Weights of a small image denoising autoencoder.
Model: 2.33M parameters, 32-pixel images, encoder norm batchnorm, encoder depths [4, 4, 4], decoder norm batchnorm, decoder widths [48, 96, 192].
Rows from block 10 of the encoder of a small image denoising autoencoder, named by matrix and row number. Each number is 128 + 24 x the weight over its row's rms, rounded and kept within 0 to 255. All counts start at 0. Numbers have three digits each.
After each channel's rows are labels from the 100 images, of 14848, where the channel reaches its highest value: "responds to" is what is common among them. Only what is clearly more common there than usual is listed. The data: gratings and oriented noise at many angles and scales.
# c30: last pointwise conv (encoder.blocks.10.c3.0.weight, 208x208x1x1), inputs 104-207

c30.88:123140132135129132125139139130137135137130130143133148136134150136148133138136143127118143142133131131137130135130134128178118133126155130143125136136144136142115124129138143134129130134149138144137130112127127129134123133142124132132131129115140128126130120137131123117138123129126127128134126145134104128137129
responds to: dashes; very coarse

c30.182:129135126157109127119136113131132102151137120135125112157156147123102138123178126114125136172041099129146129160110132121126145121125098120111078168136135131124129130142123118135115134144141127128123121155120166125145150155128126129122131135121132120121119126154126179133124129118120117170134126154124142117124143
responds to: dashes

c30.201:133130126127103137129130122148128123130123130128126086140133116135118127123134122106132107121141128140127129127119136133118104138129093111136082115130128133123122114129133143122134137144132125135129133142129129133128136140131128130140131130140129131134132129128132124129125128131134131130136133115126136130122129
responds to: coloured; square grating

c30.109:131136128125121138128230129130183136213134225128166123128127122131117126132178125130128131135127134128128128183141131129128151127125166125129129133146127133115121110127130140111130250114129125121133126134129134127131133142127115126114129128139126129128129128132129132129129123128130128135127129130130147128135140
responds to: dashes; very coarse

c30.148:128118144138130128127102091133094063131167110156120146130133148132129137089126127132128141090140097133128131117064128130131057104136087129095126098111138118113133130103092099138124119124131081112105128096127088128073197085135126130135128139136144127121127119084128128088139172128122125087129111143103125128184088
responds to: very fine; stripes at 90 degrees

c30.129:120110124126130128127095135129127110066061104137057110128109131148116114136073111115121118080124123126119137107128128137109114134118110129128119151121127125094103109135133126079127104068127119124134130124126133128134123128130069129106115132135125126126126127136128131018125098128127126036130126115128118129118126
responds to: coloured; square grating; scale: fine

c30.126:156112131108125125134124127144122110131093126105080125126134113122210128126107106117138121113125125128135124128145154120169125128153116128114084121122136128131121130128116123131131126134123101127123132122127129129114116105129133132124136131133152131132132128116127132119116128127129130113127128154129132130086117
responds to: stripes at 45 degrees; very fine

c30.161:121121121132120116118117112141110128117118119134140109139126123135149128113118117145126107122119127125134119125116116129118106122112124119130136117134118115130171098106108166120118120118129112131110119119118097121106146121120137123135119142143135116119117114097121123144128133125124119096128117109119098119184119
responds to: very fine; square grating

c30.194:093111119132131128126109117127099108103084106128086098126113105128128120121084095114128118127129120127132127093112123128123112136103139125129134120126106126100118133113114166119128120132112111129121124141126113126087158130121132124131122151127128127123127126085127125097105131128127128081138130121114127126108120
responds to: square grating; fine

c30.23:128128110126128116104058128128119121074081114126046053127128127128068128128118128071126055128130120128128099127052121128128072105116108128128126128116129128128053124128128128007128062073128128128128128090128128128128110122128124128126128128127129128128128128128128127083121107128128128075128128128128050128018129
responds to: stripes at 105 degrees

c30.159:125122120103127127128107126126119113101111118099103111115123090115133093129104092107130114123122125121128112115128123117125128135130147110126110129110122122081111136111122114108130114109136100096120128120134113135092133104127152135121138133140145138133132135092123152109118134128121128103126128137129136138120105
responds to: square grating; stripes at 45 degrees

c30.165:130128124126112126131129126119127118139143135141141122126121137133122125122142134131126138122128134130124129137122125132123102123117120133122146123125123127188137142123127127158123125127126134124125124130119123121118118171122126121125116129107095124125122127125127152131110129126127127140127127116126115119102137
responds to: dashes; stripes at 30 degrees

c30.98:123125128127130129128100133130125110082091070126090078128127135130126128136081117127130125130124128128125140105135131130128134135125121130129113136128121134132096122132132127106127054050129098130131131126127130128132113131129131128081129131129132127126127127135128130000127063128127126060127127128132102129028126
responds to: coloured; square grating

c30.0:139130135142125110129095124123091102133105116133099162138132144130118136117082101136129134118122114144143126138118127128130126125147120137120085118122136123115119141113113086127112092134129115112098125118125095125096141095125111125107124136113167121124121125106121139089104114160089123072108122128118106120089081
responds to: coloured

c30.35:126149116121126145124184132135161128209163222120163122128124121125102128133237152092126129123133154126131121172133129125128178118125148131131107133134132162140160138129133148147112132126127168130130132121125128128116125122132105131140127129096064120125122102112128153135123132129126125123128126127132083128080136
responds to: dashes; very coarse

c30.130:120145130128127124129174129135143132193112151132159131135128146129133128127152175129137132115126139128113134177120124130128133128120113139121128123133115131132118118122124120134116098118129120130123121098124117125132112103126120121127116109105109123118119124128119121097129101124113122062122120118120100122057121
responds to: coloured; square grating; kind: dashes

c30.132:126129124108130124125138131131135133145128132105133097107124134119128122136139130140122117126134125131118120142134131119129143123125139121131151136132127134119115126133135122122134111116150137119132132129134143129132092126127126127107127100132117131133130140137132111111127118130131134130124132126123156131118121
responds to: coloured; very coarse; kind: square grating

c30.45:119139126135120143105151137123160133132085124131061101122126123129138127150116146119132135150118085110124135114157147129139148144126143123141158143148127144144119131146149148133127000134151172139148138145131154128160099168131109128134131126130132129132128126170127148136133098129128127163117130135138126128137163
responds to: dashes; very coarse

c30.156:145122154135131117140123127139118126117120122143115130143145132174126146126124125181130132127145118148123152128115131171140141137131115131125116134127138115126127122121126126140149115124130132123126127126130128129111124114139133134124129125146126127128137129115129126124131126135134128128128132138127142131070113
responds to: coloured; scale: very coarse; dashes

c30.43:129131136134117140133152123129123136153142126178127122129115150135118128125137158140130144160121127135133133131119123141117111122114129228129177188125123125127133121111112157122125122119128117121112130117123101128107121120129167129128132134129125124128124120100128131114161123128168126105123121121104108127129115
responds to: coloured; very fine; kind: square grating

c30.180:132141118125119129125144143130153116099088114123121069135122128129117127160094127132123118157110108129132126110159140126128167150136154126132112159147133142163090161159149108134129082126128131142147130140129160128171147167127144127127127152126155128128128132169131130125117132128098130131097130127147134129146139
responds to: dashes; very coarse

c30.128:128127116119127131129099130123105120097051093094076107125127073126129121107089105090123137121141136116120133108111128130126099128125095092110076128129134130141101067132134133098125073083132137139135131116127130123139071120134072130108130091124101103128128122078128122085130108128102127086127124125134049128073085
responds to: coloured

c30.76:127123131109147123125114134161111121127119125106129138134127120126138126117116121107129113113186162132128126122118134118128116128125128125129114090113124128151135131118118131139121158162128128138121127124111114125121191110128128127159123162127161122124121113117124130144115150128126126137136124127129113111144122
responds to: stripes at 45 degrees; square grating

c30.27:130154158130137138147131157129160175188153150146174166130121176153135156129160177148150153128128165130157154184129128135151194140128150150128160129130128152162169151128159150176128189171158129128128156128128157128132128129166170159182128137174126128181128152129128165175163168128162128186134128167126189128168188
responds to: dashes; very coarse

c30.118:120130122133126130124125127120124136118134118129122106136126139125149124127128128125127126131114129123136115125130127121125122133121129126133118127134121127083120126129128139087119117129132136130129127116117129121128099116124132121115124123121116122115120120130117138128110107124118120108131121127133128115102117
responds to: coloured; square grating; scale: very fine

c30.75:127126129127132122127146128127148140195186144126163133127128119128137129129255141128126126127128131128125128131129128127128145130128151126127132129127128128124133127125122123130129255163129128127126127133128124129122129127128135129116129134255133129129128129124129128141129129128129128152136129130126183128255119
responds to: dashes; very coarse

c30.84:131139149128178130131162133128165145184140164128172137127128129129113128136159161129132130136126154129127130149148128131120173131129191130131129132140129138127186142141138146145129211180129152128138129141128147129158159147129130139186129161150124128129129128149129128193144182128132128193140128129135140129151157
responds to: dashes; very coarse

c30.196:132107126123127128127098128143129130111070057116000100129124095128134123128098107129128121128129133128126128023128131127124133128124122125126100129130121128132108140131130070102124049130112127127128123132124132126122138132126140123128120132125114122126124126134126132110123136127126127135127125123134110118088136
responds to: square grating; stripes at 150 degrees

c30.28:144138130129129139130140135124143130140122139124137122128131151131140129141128136173125128141127128140132126128141148130130147136130153137138120138143134146128130135129163118130150069105128137130138128130134138136140070143128142128111127120122098134130134137143130131113136126128130130112131134133134167137115137
responds to: coloured; square grating; kind: dashes

c30.121:137129133137131129127154128129144136137135139137126093138132134132108134129160134142120145125127107136133134140130134128131148129132061125131134134132141135125184120130130116126131130120157255126128125148130133130148132137129133130125131126133115129133130133133131233150149124110133130197128130134135149129197134
responds to: dashes; very coarse

c30.152:130092110111121133117133135124136135066074100113088084120125064116150102137082064115126095136129119116110125102139136119124134132132118098115106133132118133132072119125136120069124046094139133093131130093129123129115115077134117131110136125146141129127127130118126142089115108127127122086122125133142096131100072
responds to: coloured; very coarse

c30.184:152134135133136128143126128125142126125134166151165150128145150128123134127130161140125137150118113126160132145129125126129157137132154128140146127135124127110129107127134150139128138131147115118127130143131131128130145159131160152124128136184128127169129139127128139141184129128138128153126130131127184130185186
responds to: dashes; very coarse

c30.134:129114133121122131125126130132142110113085111119110110125132120126143126141101113146122130143117120127128117105130132117132157138135143116129133143135130135111122125132135094130129094123133135123135125127133137129130160140126161129114131142180148130129129142134129135119123133127123129123128130137132184133189113
responds to: square grating; stripes at 60 degrees

c30.94:120129126094127132108129134136134116049056075093039093127122113110129117146103113119108117151103117121125120094141131114125159143133156111133130147135122136124094158138145097124125086138129131114130123142128148126158145158121132119135121143179149126126124131144130143126119155124125128144129130129138162122199139
responds to: square grating; dashes

c30.39:133126160144128123135177127118133128123147127153125150137144160171121137127140128141137148121127122133126152127124118150137126122128125145122125142122135120143123121126127134154125120124125137138124121120125132123129117188122128124105124137123122126126125126146127129122119112126128126124152123121123142124101136
responds to: coloured; square grating

c30.14:144105127108126129131067128130129085094112083111000128124134123121133127122102099122131133128123122126119119106129134115130125134156111127121104127125145125127129127124112112128132125124142111123124130106129126130111123095130127133119139121128143130130131129126128137127114125127122127118119126144128033128109108
responds to: very fine; stripes at 150 degrees

c30.169:127128128122133132127183131133151148176136158123145104128126126129121123134188166130136128129137142128120126193152128132128150128122181127129132135133129148134125121138141132128128127127136179130137129131129146127143133133127121127122128128142100128128128129134132131139130126128132130170135130128135146128139143
responds to: dashes; very coarse

c30.22:119136140146123128134133124144130119121022109143118165158130168141108134123133137117132168116113131138120155101120117147137115123103114140124052125137150126141115142133127156135121100137139127136132129110118134123141170102144123129142120151118155123113122101133126129070128114136134113124149122145122088119068125
responds to: square grating; stripes at 60 degrees

c30.164:126112132131123196123147110139124140125164130136161128125132107146123133116155149130114121126120096126130141110108110132124094111128076110113219119134128117101127073100099218088128118125126088136111110126127099125115150127124127129114126136147143132126129124104125111133153100131239128094153129114096101132187134
responds to: square grating; stripes at 90 degrees

c30.82:137138131114128134134132130127132113129116112124104143127112146127121135130138126132119129129135126132128120128126128125132112126163119133131082128130155130129084101128130141092131098088119131139123135112130125131129082110128097132098125108112124128134128110130133077101131090130142135096128128098126125127104112
responds to: square grating

c30.36:121159120125119127129138132116141141161147160125144126128094128123112126129177160119138123127128145128127121167135130126126127125122162128138139129135098144163162166128143150119124157138178166161129128128125133125132116129127086125165122126097122124124116121120127128174122151126127124178126126125127107121130141
responds to: dashes; very coarse

c30.163:121131129106125123128142133126134141145119134116140089130127129093115106131122143139121108128124135128119126141132115110128142135116108128140150128133122143123124124126125121124135115127135125123143130135136126131138088116130091127119127112131121133132133140129140109124134127130131143115112130121122144131137122
responds to: coloured; square grating; kind: dashes

c30.24:132139127116120143135140133100146126124130148095130118112131087117124112128137122116136136128122118124131123140133124127132127130132105119123108124134130125131156136123129127142124132139137158120123129130130123130119147118125110130075134130061094132129129127107129157136124134129117126148127126130138082123097141
responds to: coloured; dashes

c30.191:137123130132128125130090128121124127084131077132101112123132142132122134125095105162124138128126054139137126137116129130130134130145098134125158127127133128112121130126123100079130107068136127124121129128133119130104130097128119129127134120125126130130129139113129147110132131128126129101123130149110138129149094
responds to: coloured; very coarse

c30.55:133111130136119121134117116132114096102133118134124094128155133132124131122122112131134124118119106131122132115116129135130076126135111131115126122111129119144126136116121113133133112110132117117115128128132109130100118109129124129103132114135135134129133131118131142115128110129130129124116132138128123132134115
responds to: very fine; square grating

c30.160:138124126125120125131123126125122124122148122126120104128165131125139128124135127130132125127125120128127127135129126126129109125142123129126133125125130125140127116119125124129128104098135131117122128124128114128108109127126103127105128095098118127129127129115128158108092094127128128114119128127128090127119106
responds to: coloured; square grating; kind: dashes

c30.96:126128092137125093123082127123115128091098087135074111134118130141127133125099111167122124123127096166131131116126123132128133126129074122122153127123125118126115133113124075102123094091128128108122124123127094126097111106122111124103118117120116123125122126115126135078103096125101127105051126132127123124124108
responds to: stripes at 150 degrees; square grating

c30.171:132126134140125130130184126130132126159128132127126132132133132166122133149158125132136129137118127131134129135142145155131143128137134131173094166133135132147138128127126134141129132131129130143125134130127125130127134161136143130136134130128110128128147125121129142130131129130127128128130128137126124128132131
responds to: dashes

c30.125:108129130131129156126161134120138135133139143124134128112126081125126125144125136110158094139148136127151125124148126127127153137117116126151130138135120143137127139149143158138117134140114162146155108159123148122151155141120128122123117150131152122111119118088112148140081120126117120134147120116151117118116161
responds to: dashes; very coarse

c30.25:117118128121125123134136128095131138156163140109128100111133104110107129129168135142126096127116128123129121171132126119134136125124130117122203128129133126116107105126122109113131117125144179126125129128140125137127137092132102136130137125159142139138135140122132126111132121128131132129127134133117155139130110
responds to: very fine; stripes at 150 degrees

c30.79:100135114135117134112131130125147119255144167126255128125129119121114117131218202107137118129120111109128128163123129121116174128097109121132108130140111131112181116121127127113116150123129125125132130116122120125122141099131127131122133139132222124112123121117119139191133131123124116115122120133129095127203130
responds to: dashes; very coarse

c30.19:133128116113107127121102130127118095107120096124098061132120117122135090130106128119121110134124129112106122114123118126114080112129137111127152126129111132140124150136138133144135133140105144134136127136130132130138114136128136125124132127139139132132131132130130112142081125129131131148139132120136136133112124
responds to: coloured; dashes

c30.20:108123117127129121129099127105127130122121104122117128113121130122133128130101123129103133128124126130123119129140125122129152130124166134121160131127131127124122123126128118121136123131162126123123126150132138139124123109132132132119141121131164139130138137119134141098128119132122130127127141146125158140112132
responds to: coloured

c30.66:129161195131133155129175128124158144209155158129147128133129135150124130139191145134139130141127228130151136162176130132129134128126130135138111155131127175130127112134127163132128136128133134130126134142128127128151114139128127128116126129128127127151128127153129149126155109128152128128130128128140182124120169
responds to: dashes; very coarse

c30.103:132127130115129137135138135118145133146117123109133128122129121125125128144095128135124131143128109132125130138145137123134151136137163127135157137148141138128134141136137129136136108139141163131137128128132144131139148057128124133150134143148137134136134133142131140140135155128129133133133133139139142135169127
responds to: dashes; very coarse

c30.81:128156128127128122128152118129133118233148195128144135128128126129127128122173108129131128123127117128124128150119123129128123123128137128120115121117128123117170143113113130117128130108128117114117128125128113128115127119128128128245134115128193128128128128116128131164128192128128128122116128128123165128174117
responds to: dashes

c30.54:133131137151125129147126129112126117099152107148068127131144148136120145128143137153143137124119112135146127134128130132136121128140048147129133125129138130113113110128131138078142068097135151132132128134134129129123067123126126130093134097124131133130136144128131132113133024128131130085130134131129160134093127
responds to: very fine; stripes at 135 degrees

c30.52:136129124110123129145139133116120126130153115123124109107094103126139124131130139145135124135141105136128132142125131130129118128141192130134181127136126137136117157130131109136131095112123147133129127092134124128128080078124116123115129123127112133133130133114131118126124128130119130127130119125137128130050086
responds to: dashes

c30.104:123130125115135125132121128141122133119028114114032131137123126126140126125107124117111125125127143132128116123125123129125134131122131129127101127125141125132121112132130132132125096073126132133130129125126139130140117139133138130093126115079133123128126125134130130095135068127130127128128126126124120126142141
responds to: square grating; stripes at 15 degrees

c30.10:125113129125128117128124117129110128146137184126122149122127129131148128112142128134125131123126118130121130148115121130130132129127148130119222117118128117101134136112114108117126146132127112103113126123129107128112215119128157128159127146192157127124128129124128113154128174127128129158112128126120162128215108
responds to: dashes; very fine

c30.116:132126126133124124147082127117096095058137019139104067108118153131128133125120121150127132123129105140141131117125124132129070121141143141126152123095131125121107169131126123089140078130107136125124128149139130135126052149122121129080132110121110136143135139132141121114122093132136141124125139126128146136100143
responds to: coloured